config.toml
encoder_arch = "mlp_mixer"
model = "contrastive image-text model"
dataset = "seven-segment displays showing three digits"
train_examples = 97500
image_size = 32
crop_scale_min = 1
horizontal_flip = false
tokenizer = "char"
vocab_size = 15
loss = "softmax"
embed_dim = 384
encoder_norm = "rmsnorm"
encoder_norm_position = "pre"
encoder_activation = "relu"
encoder_parallel_block = false
encoder_inner_norm = false
encoder_moe = "top_k"
encoder_num_experts = 4
encoder_moe_every = 1
encoder_expert_mlp_ratio = 1
encoder_experts_per_token = 2
encoder_shared_expert = false
encoder_patch_size = [4, 4]
encoder_conv_stem = false
encoder_layers = 8
encoder_width = 256
text_encoder_causal = true
text_encoder_width = 128
text_encoder_layers = 6
text_encoder_norm = "rmsnorm"
text_encoder_norm_position = "pre"
text_encoder_activation = "geglu"
text_encoder_mlp_ratio = 3
text_encoder_head_dim = 64
text_encoder_fused_qkv = true
text_encoder_bias = "none"
text_encoder_qk_norm = false
text_encoder_parallel_block = false
text_encoder_inner_norm = true
text_encoder_positions = "learned"
residual_init = "zero_last"
optimizer = "muon"
muon_scale = "original"
learning_rate = 0.021
momentum = 0.95
nesterov = false
orthogonalizer = "newton_schulz_5"
adamw_lr_other_params = 0.0015
max_steps = 7900
batch_size = 256
epochs = 20.7
lr_schedule = "cosine"
final_lr_fraction = 0.01
warmup_steps = 230
weight_decay = 0.02
adamw_weight_decay_other_params = 0
Rows from block 3 of the text encoder of a small contrastive image-text model, named by matrix and row number. Rows with one number belong to one neuron. Each number is 500 + 40 x the weight over its row's rms, rounded and kept within 0 to 999. All counts start at 0. Numbers have three digits each. After the name is the row's rms in percent of the matrix's.
After each neuron's rows are labels from the 100 texts, of 14848, where the neuron reaches its largest size: "fires on" is the input token at the peak. Only what is clearly more common there than usual is listed. The data: seven-segment displays showing three digits.
# gate: MLP gate (text_encoder.blocks.3.mlp.gate.weight, 384x128), inputs 64-127
# fc1: MLP up (text_encoder.blocks.3.mlp.fc1.weight, 384x128), inputs 64-127
# fc2: MLP down (text_encoder.blocks.3.mlp.fc2.weight, 128x384, transposed), outputs 64-127

gate.169 153:494487508540487495531477520506504495455551537496535523600528441488443450487468547534562441527448467499429507461490513479524525459458501496591513526521487478507471493571434573431493518582426499
fc1.169 156:563466507487431429493493516490426487548484459580467465465510464448569486477519456515453428517455535457462531491459541499409538497486463494481494478471455515471499524540517502480616542510470432
fc2.169 128:463513538539540543464549543442546522525451499443484560508485552524528541492463513462499491461518521489459443505518461529531405460472512579494417522469496477545471474473558499486438490552590516
fires on: "3"

gate.205 013:464499409581503549534500521506524487542480450473526521476456438539466470519505516524451494477536514563582545475469506531485554466523463411493499522599503513447443499563492479452543522472521509
fc1.205 012:505472497470536426525495501477601457482520510481508564501485511460527511598532532501511488510449557397501492493579458491517466542477514626521480474423514496483540541443472467480459509523485477
fc2.205 012:543500536493514457518509505447520509467453554535524477491487545497472537473459609439563511516516513496525489516397550482438531499499485427514486525593474543466456460540560543468492523557537556
fires on: "8"

gate.4 073:520514461461453520522456498483514452560477479432518482515532510458532432481479561516552547558457501509612574530453544506547563519511452558513530497477533491470500495501532463432529484461495486
fc1.4 072:542497551486519488600496547472503524585511397477569451539571500412578436553520506463496541549477507461539497486502551518559533548516488526538518463495519444542503483502451447541482513475491472
fc2.4 069:489532536455507547470487462479577562460475542477522508452431517531494508458454519484525503493453484525513504500528510595565488494478478523514481530426514435525493513570530546496419498512482491
fires on: "4"

gate.228 008:532476462502576492450521506489535466414480523532494528598438495516517516512500443466529508549492463517497513512496474476484473429538540512503533592498435519489475548474507483458465514513532466
fc1.228 009:490497488543477472477479485517517515506518546512521547432503536506515467561492508448532560492454489516483535475480491538588513469469538517515522552538536540461429495479562487517531479486490418
fc2.228 008:482424544484480411444518530545500468549528469481467421513427500435453546477508531513513568465478556444550495495550523547533520499429503467536526496595550496545494551466478507528495398474554486
fires on: "1"

gate.234 009:474502466574463543522507483504510526451526533541455532452519491525551520520476525458576506511482504524491548543458485483458541436526491480546518458498624518452525528474496521483447488445571489
fc1.234 010:485472537405502491437460535563474518462556486506531454481515529495429535465448462565478491536482456509490479448576519504512476496545543500453503487502488466563500439482560475537478562539461510
fc2.234 009:495522515425487485500486526530534446516514461467501460501421505504489471446508440490474486477496423486527469458492414512548504542545527539560550513422510388476474489585611435495498458481461477
fires on: "8"

gate.34 023:545563565467481486511478504492489503519463541413523517471549465465487481503455549497568534462528471524478466460519495522525506579470481522488492456569409455476562479469448484418450532481462499
fc1.34 025:499547477528502516506496521522471468538486495604563471512545565475559486466514471497483509497545511468477510621530481485494530428466498493525502485468564504593450419430494474589545547467473479
fc2.34 019:459433477432526534494532429470568522464546559482510497525514493488454483475456574453563477513465538537525506448433521525452540540600457482411494486511473504446492494568482470466516525546527488
fires on: "<end>"

gate.23 043:558475556513425606504473446512515502492460542430549511491528483501480479462527550598536493558479488536551456501535504501429457502446505489495522572494471498508456563552557495463495545489472516
fc1.23 055:520485565572586486537488502443534483444511542492459478465492505544497537572516534418557496401548591469548473508465542456546556484560511468437492517561491528525510439504501492540484479493536589
fc2.23 047:569468555554467474504512516465459546498459464512545470513504528514488459540438519463516485475503543463592475486546472439511553479428451567478445570530500480535521490553510401496455517472550547
fires on: "6"

gate.89 010:528484522480438562493512476481524515461416539475450504512489475482537553510532550491576480581480538558499415546463508534481438469486514518436505435517434460482511464504499549442508508548503483
fc1.89 009:506490555445454497482533457476464526526510489573465511508521458474506484487456479617500482485432457442521543428467489556466514551540484508459483431400495490527486564520512461514500536491478555
fc2.89 010:479447482484522516484494556540448521551585474526476504495470504475483430495591438486490524495554477433456576407497475460484524500531446537488477504468483465542490541563485420503446454401573506
fires on: "0"

gate.36 044:540499531463545444517401482541520484536491449491506558481442521497538489534561482476533495474509538497489488552476509454423510526454497429503536490494493581539527528496480513478529525410543458
fc1.36 050:500484541488580466588479473548489458492502479462480538452442532486479471467530477473528504419471532471434504528476527453463529497439520468482513458492508579529524511527472523460475476447577477
fc2.36 046:443519490491476569505522506514494512530489426485523485521520483449463558441616488472527518524542439540514523479517440506473494487549490597487456500500572513498487529431484476501408571499425492
fires on: "1"

gate.130 060:520448472534498533461502493535480529524538401561436512564492509540498505536553476446532500591502462470513512530506433502426493507522433464445493500564551474507472482537553521467450458493435489
fc1.130 049:473483509499582515469454533467506519490516452516515521465494495513517433471523488519449539407499508462506542491507541585547456505439458499485566475438463506462455619584504517562508463519536426
fc2.130 050:553489485458495477550487447508527508485515494491503497424524489464574566504537469537487522573450547495468512470492472515415577459502510517518541547460529579516516453438516475513513552441547542
fires on: "2"

gate.237 146:518500473482447503442523516516478503475565434490481476542502498506470414509485467494488438456518554475432549560465425462447553463513474535524560455546502509489530547602454461461377494474453502
fc1.237 142:425483472433490542444573526508571459497505556438551462489558545569475585477465516516520490514480478472564451507428489483514503459555475478457490459507494521485562496541499446469465525535513562
fc2.237 127:460501465562468518469454498531530500519560448516449465553506510472494446424536416551433484519469429437473517547454515494543480498499501546547513471485523442486483543544516542513483504458456502
fires on: "5"

gate.51 009:514432444519468542467517521488527459511522548522592506490473519485452490457472562534494523514518472486476539543502422524479477402491501474446568533509479484554569526480586510422500521528477454
fc1.51 008:448492426511412447416516567503521534517545476518570536503574568477538547471444534494460489490454412523496499546477463473507463484484435520434510450461464526530535544519446548537508529476501471
fc2.51 007:527514473474523391481465524561508516488475543524491527564445421487456463495435545545489488547541498544561579516520477465536453515475527456497536488504513509512550530433511458428471474530491529
fires on: "9"

gate.371 007:562503453508467497444529449524549551533425564501541526511532434520535499508483541533517525471460494512461475453484607496541512570455460481509574449500434386590455516484506528451554494429459555
fc1.371 009:459493494536494505490473538530518462494537459444559453491493449475511500429516466428550445504511444478531512569479527526497537485565478490439432512534449493496412496518529531541452490506528387
fc2.371 008:550499437524461496498513531490510524466463494538473505516515463485507558529460444531513487517472570493426511559530515543629537526487555422503535544536466514562505570521555529517513483513558561
fires on: "1"; "<end>"

gate.230 094:521512420524479528500545473547508525525549469447483471489539521468529443539446534583531499489479493480417520562580502480531578490484443452487481485515553541539498530508506490379520507538512427
fc1.230 087:491513451523510451470533486524524526540592446523489495565521528465485471502470531558558474508511441480456557575525480467520558457481424513520509483467523491533488507459512481401577493523586401
fc2.230 079:408476491503529503454482538480479453534473595454454558451532459530522489479538480493490482442482517516480460488476501486424509526476479561413555497455480484517592481463501528470440550485452526
fires on: "."

gate.121 191:551543519554537543463492537471530526491540506486437511454460430515507464479520499454516524534461511518445533535539373519558514533494577480521382497453507518491454446461569443519521541495575488
fc1.121 214:528557510485538509484526558432526508475554560506508528531456493518505473528495474483436543510470500513478557527499403473554513491500529546568466495453476495497539491501554469509498546484588513
fc2.121 181:490517504504506500456537468464519522500518468504523507441514509508539557506500561440570516501450521514598492480516552561472456482573543490477448505494459510467495511533523437554542553566487512
fires on: "4"

gate.148 008:503535414515555534535509511487499614461547495541420479558482419537457512429448509420513566490513491514513471465530528551510432540455535466513580486496500530469490494522545465471482499479504470
fc1.148 008:483530488500501532511503425462541426514496460563558522497511530499517572518516538586511468525473443477435502557527546491511588433477507553526582486527504536496486524561481486529511512571519588
fc2.148 009:501564476417500521539481487481540490440549512470601559524508480553519438442474540448449512513521505473554477441531548551430478507524537452510494532545524514457505440491574560506445578501502585
fires on: "8"

gate.252 115:536526505540529478546580466497488435460486546559501468460467554480486446554444479590528477458512449479546472523552474514456574490544462504490532483576536500525489531562518475443543477483476442
fc1.252 110:472482573493483413502525516396510466425469553588536525486523490470527495468515477456468498464534573509568502487555472547520511450540468479451499501501541541433490442509486508535526565548530525
fc2.252 099:565468499542472471550575493539473520556468451529515475520541503511546539496454414536494476466534512485499461486504579506523473509454525499516512529492568527492443584528556423552439505442466510
fires on: "6"

gate.282 006:448525487403441559514507476426540483506534470554436529524490464548515469479498484449531472531518563526459448501537469538518529512507489535467571491507508548521527509539494469549562478547466555
fc1.282 007:486499518479482567516459509535518520519419625494541486516500496480586591486476516528543453496467477530497534530419494520510524546419559518457539502507479538528500463575519517560413467436510514
fc2.282 007:500495475559463486504486516521510446510483521418521402489589442545513492459483441503534497429456449456512561474505536492508522481529495572550501477466555416540477509542492440501451461447535503
fires on: "0"

gate.198 230:529498504523543468481557485513508519484576416535480530526480464539466512592504505510504472511481497485447519601527508523470497461560465523480521403547529492571469492612505473428523451480358489
fc1.198 195:510471474515560500468534446566503520539584423509462548534472497515436454533578504463526437468489481530440475530518469455525464515549467474485516437594532496555458471527469471455451487525450458
fc2.198 209:514429491489454570502572471389533450470415541479576447546528478440547501522480495541500528536578507508514468438479481513495571492433480493501621462439504479472498523463513535478502482541538492
fires on: "8"

gate.76 006:564500533511524430525520416479485485567505502480421510452476535519531469455505546501532465602455518504519485410455477462516495488491483492455436461576534471536496553486546445464499530506530460
fc1.76 007:489490442504458495515478485449514517506508498529474471566448452542489568540496497472495468559516589495503454479516461474540508501469462519522539543509541542480493542456555513529444495456527476
fc2.76 007:427521473575515511517480482563564527490467511536518529488435473496520445465461474566457489518524392480446501421510535461556564458503497528474515486515538460465468460492558428529545442509478509
fires on: "8"

gate.283 010:505458541411435437461509422493567446524561482501509407524510521459562486470552516517530539527487557494458503471543557446453544551545438491474523496526469506461500437417528532395529503461485453
fc1.283 009:552444505494475462472489485426462460518574455456530433449500543502550437454480469519488429502578538458473501460485483510469568529507539514527511581568490601511506489526511504497444560477447522
fc2.283 008:429497525533502555490493565484523567512519527519544506519550554505455476570509438472513462467523554496566493562522432515531460455428467547432492429418459456502472526521493511516539479532542540
fires on: "7"

gate.43 056:577450495470512542417502514540534474462507449424510548509514457481520429497569464556551521437546501528458437554496467540470448474502452512515505495533496531424460565508487463475507437525449506
fc1.43 048:463514499518558506538465468479473507551528592525453526498460462521467513538484473448513479571467528474550565432478551485504548570493561464545473485478549479557523492522490518505507501549506466
fc2.43 045:536510454488452532475443497462546543463426487501523510482438561534474488535456475492482457517507417513507538583450535485522448598474523500497496568433540517493517498549447503473449512415446525
fires on: "1"

gate.303 008:423549483510502537484530496538499494572465491452551431534488501577552463574579485522531446513466561492494425477574510442519488519517371465520508508512464498522554542471500513492479461477482552
fc1.303 007:503486500505484504529509474517516531447517538452472520489517537440461562492527464494438503458553548494430553476466508560499561481515579462437497577505548448534461559484460508408528519584513475
fc2.303 009:541507544545511517459506432518467441440525538503463513478514411463475466508511495469446511441477444493474509558451407504470495516504511482510446477465543482505484546497454495472500460468529514
fires on: "5"

gate.191 328:573487525592520494458505454476481514440534464570461488493491486477551471455537471591447524525512529466437483543528502512475501434506543473456553503491520512522410526561474473454582528531453449
fc1.191 319:522452543572519502443499473483516513459560492562489482518480456471574447440538477574434510533497515429472486603509492514462481484529503512462537495451515533507415562519516480434579525504511503
fc2.191 409:608477515558514493474532441489490517441493483521482548500519482467520480494448566579457546543538557527496525539580515490526497475511553456481529500490589496498452464554464506457574482547506536
fires on: "6"

gate.140 013:540517480471492513472443461503536535495478435490458608528482514445553472481548446394530484476505468472450419541481489463465518508462535476541536475513515448494569525466478506519524512457483483
fc1.140 013:484504544486472498482564519546475491426464578464523461431489526522471436571453550577492473481519491554562574471504489498540486433505526565428487536477453436524480509483511472486493471556450476
fc2.140 011:465459534529484532552545521502483544546469571480513481460551587508505452489487433526499554536445571458474592449473424445467503491488548566500507504513510409495487514582462429519520502437512546
fires on: "1"

gate.377 017:504605553528559471484448515562497458472499489510553483570462487468512460515555451548537520516464450462442533494502437472499522521527509459490443485531480470557528448509585467507511455483517479
fc1.377 019:457466444487425522555515528529455542514483463454462473514503549474460485439492506535461426538494494463572539441501520529539484475434472491466481478498497578505480562457494470523543516466579466
fc2.377 017:500507465507592453446470461503459470466487513520492562489502463483497479512589520547449523431532506536510507462529466467499542485597454532466553511496530472481534474452430508525487519504478490
fires on: "<end>"; "3"

gate.251 012:531501524469515534496571442418450445472502514498443481541470463527486473586442442508453486532499540613553623471540513482550501491509483463523443516465444572435507488419464512483502456443509490
fc1.251 013:516544539515526495469497567586564469465455476515494539452531543463497539480531548418483483539485489431480463460516471466428499466469487499506544511374507509528568532474445474509527539421478458
fc2.251 012:504487528564471538503567576472492509584461476560540534515573504547487486491426498445501481476494465520448490438512512532473476559516513467488563477495498510608542553535540550497467474469547552
fires on: "4"

gate.2 011:508482493575528550548467564483525539467448492469473512558444496452504596509528579507487450508497458538562480481461469521547508496450504499437466472528521500479503486489491545544500438581500596
fc1.2 011:547482493581528524528460535444537520496447417470495518497399425464488588471496593483476523504502507522536456503463529494511519507469488494476465502548444482449474446482493512505488442563509546
fc2.2 011:473494503511536504476643544596415522583487474544525537521575462500466542430526467502492541478468547494590507503600487470565460508442513543458506460438500508574576536488454473489543458507484475
fires on: "<end>"

gate.149 192:570507550571549571541462519516510512463536465545455468492448417444442451475454517542502440477495553443446472530495493490472518480442523502548475515540459551468443511579466476479526499515486478
fc1.149 193:525498436465509418533525497464466427524403559467543486513541510531572490465552510471442548537519492550522527532539495519489480558478494520498535469436552510560454497462528475466478576511563553
fc2.149 192:534465559510518500447489485445464517502516510530461485521486549504478498578486460515464465493465472464528473585473480562519571496538420512472548478507483531486476545602524506482477475530398510
fires on: "1"

gate.331 116:542495486535444502464520474513439488487446468491524486506471553511542498473483472508502487451522519434534518526582484492517518482505597537497451501461484452544554537497490447519395536486517494
fc1.331 116:514500511582500509541496483527456549464515468516485474486494552528570537476507521436460485505499529404475545497545466514527528456499591570521462474475456434537547543491465489528416526510476468
fc2.331 108:546453502477488454560459491491480461461464605539476568456514487511483513490467501531453450488511536505524488563525468541555513514528491457556445517509435474427540494446451549518502501477519471
fires on: "0"

gate.165 006:450520492555447605464496520487512461398503512507587475546585537520572514525518436527529518490482524488510493564524487479537488598501457545469520498518524472486586510515552462535461559433492564
fc1.165 007:483539481557485524440441525537428440420502431526515436586493518538479522449521582504457509454479483504481535549468479474407544563609462517538468461546465515398461530510519460510478482552520480
fc2.165 007:540469497486536575460445476519475532474477504553540503513523516471552429518556482545482461604496493553467560485506450504535475586514479491500464498524512516476510553434559507568579580516446515
fires on: "5"

gate.357 266:517460440499447589527497449528513520507441472456511490537500507511496444465422457509451556514494476476510470463533463494550469568478475507486472446503563505542472489507503493499542463478592494
fc1.357 238:514472463561459598534472403527540551550426464509489476539483502540543464484491507491542557546519455526521466453491494448535484511488544481488447510470524545513509517500505503507469470495575538
fc2.357 232:565444589520583499474472579505489475449503560548421563402490445496500491602534508504481439457506544499479468524545551559444537467497473483496528530501466507488481526512531465459533511494415509
fires on: "."

gate.141 092:449490537508533519472496454558547473476447436525469534476470531504576444512511535515458463491438455513490445499477546538404472401479479480541518576480494508554524501554478478430501516471454487
fc1.141 093:520449470404482468512491544503420536529552549459480515524482483487443505527489500501486483525452542496503528470497456448555508511535527549480522430518463531478581525504521510526517473525583478
fc2.141 100:518503551532523468465520485560519505488506516566536514538530556523546497492468474541434486469537567505494542577474547503487450518511519471521488509511500507494464518503499554412558463464505427
fires on: "3"

gate.21 135:538542454516463559472475497507456482546568431437463487408496502460510522425505498479450526541476524446499465513556467492473450550492410522534492479482475491617469560502481468534470506495495481
fc1.21 157:518501505512537506524443475479505488512544413417458474413501447477516574450537523440499556561514524465522484500559487459470473572515454498487482513467551493516455490456506493563556544498523514
fc2.21 149:489531479436493514555496552503439474429467544528549426518520446490489537496533518522562509465482542554513531469502472545443574556474547518467548515490454514540487555555474512532495442472429501
fires on: "2"

gate.323 017:521516473488526435547523463557462457514529545485513492463496446551496523530517619506530488502535496506456522532464452408510554568524480547473488490561516477510450520482485426540536441541454493
fc1.323 016:442483485475475482552565518539496441518543521476554505432436451567556519542520557524447497496499522528445512548418468440497518561526501481418509509525549526539526513497442518456528484534449497
fc2.323 015:508460509457530511540446525583500489418451540446493454441498491528547487505532548515481484498455442506497578424564612536528468472460509603463517483514533484507514439503424539603435533517531502
fires on: "2"

gate.261 258:491496521506530553482474503517508495503585444492487474522534448413509474486565451569518465500509475509446449530541486494452505488439500484529513485546521488567377524540457446482476552529502448
fc1.261 269:516480531514447418513524531484457520465496538498534556525498484579525489516424562476494586495449510548589563452469535442509518494572476489464490534519508502479601484486512552510584523524493525
fc2.261 273:491508468536550475512528459475444559526518512533536482564462438548527433543419478558472531581481403475530534565577457495492471486523559474552470483466423494422511487559476479541453556515504573
fires on: "1"

gate.244 071:489493558521474484436561510474462468526467527511399487482530505453440474458548483440491566482531518500490412480487472473500451456449471604520518498554533481547467509489482552520480410478472513
fc1.244 070:472598538527497538576577550497417503497525481555484450518488409400474486560503547512518557474540591479528536527467477519515487544501484497512511481548477408532452471460399458507560449490454411
fc2.244 068:520504534497495460471514530497459531482482453544533528490493453534491593537491568464499501428475503508494524539481508518386529480588500474442467526621532519464472490541511483456548475520442489
fires on: "2"

gate.311 028:480426476455469474493468535394505492471470492525490469456528502482485527544540562483518501499532512488520542503475568430473542477533469500509542561508524515442532534505464482432537398541472491
fc1.311 037:550501484477472456451439579440513499485469543538518468494516490495489508556510509454501460484491511508484533505475524452511523472529485486528528522548488448458532510530502519445528394511485508
fc2.311 027:510545485507550518515518497493458516475548513528474494573480499577500503521445547559502485512575495493482493499487452487511462398431581485457559550479424487484530418513487520527484550545541486
fires on: "3"

gate.359 105:522445532485487513489438528549452497452467502492488572429491534440522480507520481515419474465442528493400485515513486537496506528475489445527510454469483472506448483544518493508535435441478521
fc1.359 125:527442461453507513470481539546501542463508494533508576490499570482479538526492510489433466527464504475423509531478430538502494537530480493525430423512481453504433462540528479477487412491449520
fc2.359 086:437497576489521499525503562481516483520551542504507448451512454508476499491481543454585477529475462583519502435508477467481515503541504525525575514396473526541527463431553517558465539432476531
fires on: "2"

gate.159 017:489537573463497511519551450515547501555432544437496437547492504584566569457472536512460579464491500479594409536507521463485514497543503575440524471467527496465501465531573519443541499465452513
fc1.159 018:482485478494618520456474495585431475525520502436484536559455442423411494537440442548505479466449520525420498535471454504495510512408431504487508523488449635506526500477511518512452474517481501
fc2.159 016:578468460461493460536539477509533551486500490552544458530485528538480557532529540449547495457516555469544491528440528547510534474505532457439510465474488513505503644460490448478493502503503527
fires on: "6"

gate.305 043:477492526536493455556479513544469453477408470508576494514515495435533562488457556585595489466442457469489477491445508499407462508504442492538504449609476489491451561501557485465547523492520465
fc1.305 052:471474523503512481513546494542483494523434482452615526499598466453528552524487535569501502549384485491540491523516498510451453525497461438525464458564478485469455518486596464443501529535478444
fc2.305 040:449528488460497537443524501535545567497488545430489483452491474515443532505427556441480556482571554508444517531492472449539427484462528523549473478489562497525493442439447560579474470511547585
fires on: "9"

gate.189 237:480488491511509456451455528481497544487588481512446539465503502475510460397516529523412513497435563540455542504470467487483459535491517511471494496484495598559531496440458488540541472499520494
fc1.189 260:524550492471479468500548511470506519496592506444485490518508514458470499455449544504472569489515595594521521449525534466585479502491479503535520542501523553513544485455435554508520419520501509
fc2.189 269:519497495482577433478451550524469468544442552558447557464511494557560517487586518498527445524456467520537500529458483523408520565520562472510501474461458548531530530417552525504513526432465490
fires on: "<end>"

gate.163 108:482468535569479468447505517470493482362514452462442495465462567492480456481544504516514530530456405620402566550513509504467491515532499539505350470483508548486481492501453542462503475464518544
fc1.163 101:556512463430433482575453455523488516642460503507491420566511502497530530500493497515459462478552558440465494458434522478506519481502514530496610547505494507516546516529515478515461432542520508
fc2.163 107:557478535523535464545536455447498537465386500487513534539489513512530539540545477556510499458478486528457540541477440532511456519523569519438475498550543497463489439555497479462514477512500465
fires on: "5"

gate.61 173:574484541516488532442472444494449501536544466443448502558460471490450399504486423496525449524522513523492540556504478483546523524488476483511410442478502524461448505516491492458400486464508476
fc1.61 186:546502504499505533483496470504491505524552440428482531560521457471496468496522444493475504564540510518545479571486493483517474552463504471576460463513490546463416464524506434506440536514572529
fc2.61 127:512584506476521554518561447478501485476519561495567488566490487456453537505434516528519537466497533566547510486509429461568540497569495531511484461479567463461439496540480489466477527518587468
fires on: "4"

gate.38 044:464540494476481449466445489512562492452545454512469534553491550570561506501501545511597390496457554524460446532573457503535499500483495428527531533446515417530515498554476411465572506480538519
fc1.38 044:528484501571550438554500444509520483608517526487462520515484445468530533532510460424472513456490476457511509521417484494499476437474506487474491484516478597459494535527581500459485493503471503
fc2.38 040:519512565510475449497489448486531487502448552511485475520496498523529536520504515526535539507406452647545427554550602435504547465513479455498503469486561546501528460490468568491592541504434465
fires on: "0"

gate.177 061:485504553460500493441539551518496547581613549544536517496444483520542485532481539520534420554566550454419490495573470482475496508520533563516477527466556508559515562424472514471498508465561499
fc1.177 058:534522523486438475454540525522510493546560490514538427530463502502551427484490538526463454506493513438513445466506488463552527499486547539492409448521519445481528539508543544500417469516558468
fc2.177 051:530494470528499499554601538518553511513511552508481560520570466471457581542489533506514509537455533504483497584511469494499498559634533488502468480505535569548484467493486476473523494495449474
fires on: "7"

gate.170 013:541502463477504491494408485551503511409539444504515567512505496519488553438503529442521488527522518467415452504519528463571473517484524532509568410477498510499448518510494511517458477557514455
fc1.170 012:491462517465434495455563516505526501454474435461481486457481498477530485460513409540519433454540498425546545484486517432487510500492492501509453607447473487522537462558490506480525454449458498
fc2.170 011:513523463586504517436522469529508593475479421477551572507584568470480440521497513385437493542484587449470528482518503456542478515528489519516527453464535410565527478567504494549473480511488536
fires on: "7"

gate.373 007:497488453391452534536517513468534521428475577492529526458504456468492492505503534445527499482491525524509473491489512508526464477439527498494609486548485438517531496538475513405444492529418571
fc1.373 006:509509525518501466507547490467520514459497495529530491443445451515448493480614506510534550572549513562490495494496498576553500505455542447557568410491468569480517515535494513449522516483472493
fc2.373 007:480489495525503458527437510462469503487458431483460552465489532496540566459453467515469495534519435538534535438426536475498484525535494525534553488541551445518514463472535466461540478488505494
fires on: "5"

gate.278 008:486471551473484443453501598521479496483539431496519544451514512500439449453461534497490487534556465484422529434464571541540443503412502426556542480518530486511498478488439504499496486560542505
fc1.278 008:476442479474454511519531496531477457523573457494541538486468512486445556480460468414455563557489502538489529514496562504519540488421448529516511491417480537551486455417485493466539489505481576
fc2.278 007:500540530505467526496491455426512486407478459476476527514561408496586463498483570509465444477506463522449515514527460440460472436516536473421463435470469483448557462430478515500512550585472454
fires on: "9"

gate.294 029:531455541486531475529529499453517514515522603505481492513476452508448461556550478465538530436464480522508562457495448517528559554536423514531447537558510492466411499436547512503414544477538493
fc1.294 028:547463537526464528510557459463472489516581481514486501513497501499511525546513496414504453541553519504534479405485538493549581538518456529542478534547507480472474440516495511496427517490541465
fc2.294 023:538575469467531511453531448467463524461449535473507440500560494457480554559454461535548460479474543536517570525553435510510562451509531514465473471469543410410378472592537449466541510558525521
fires on: "4"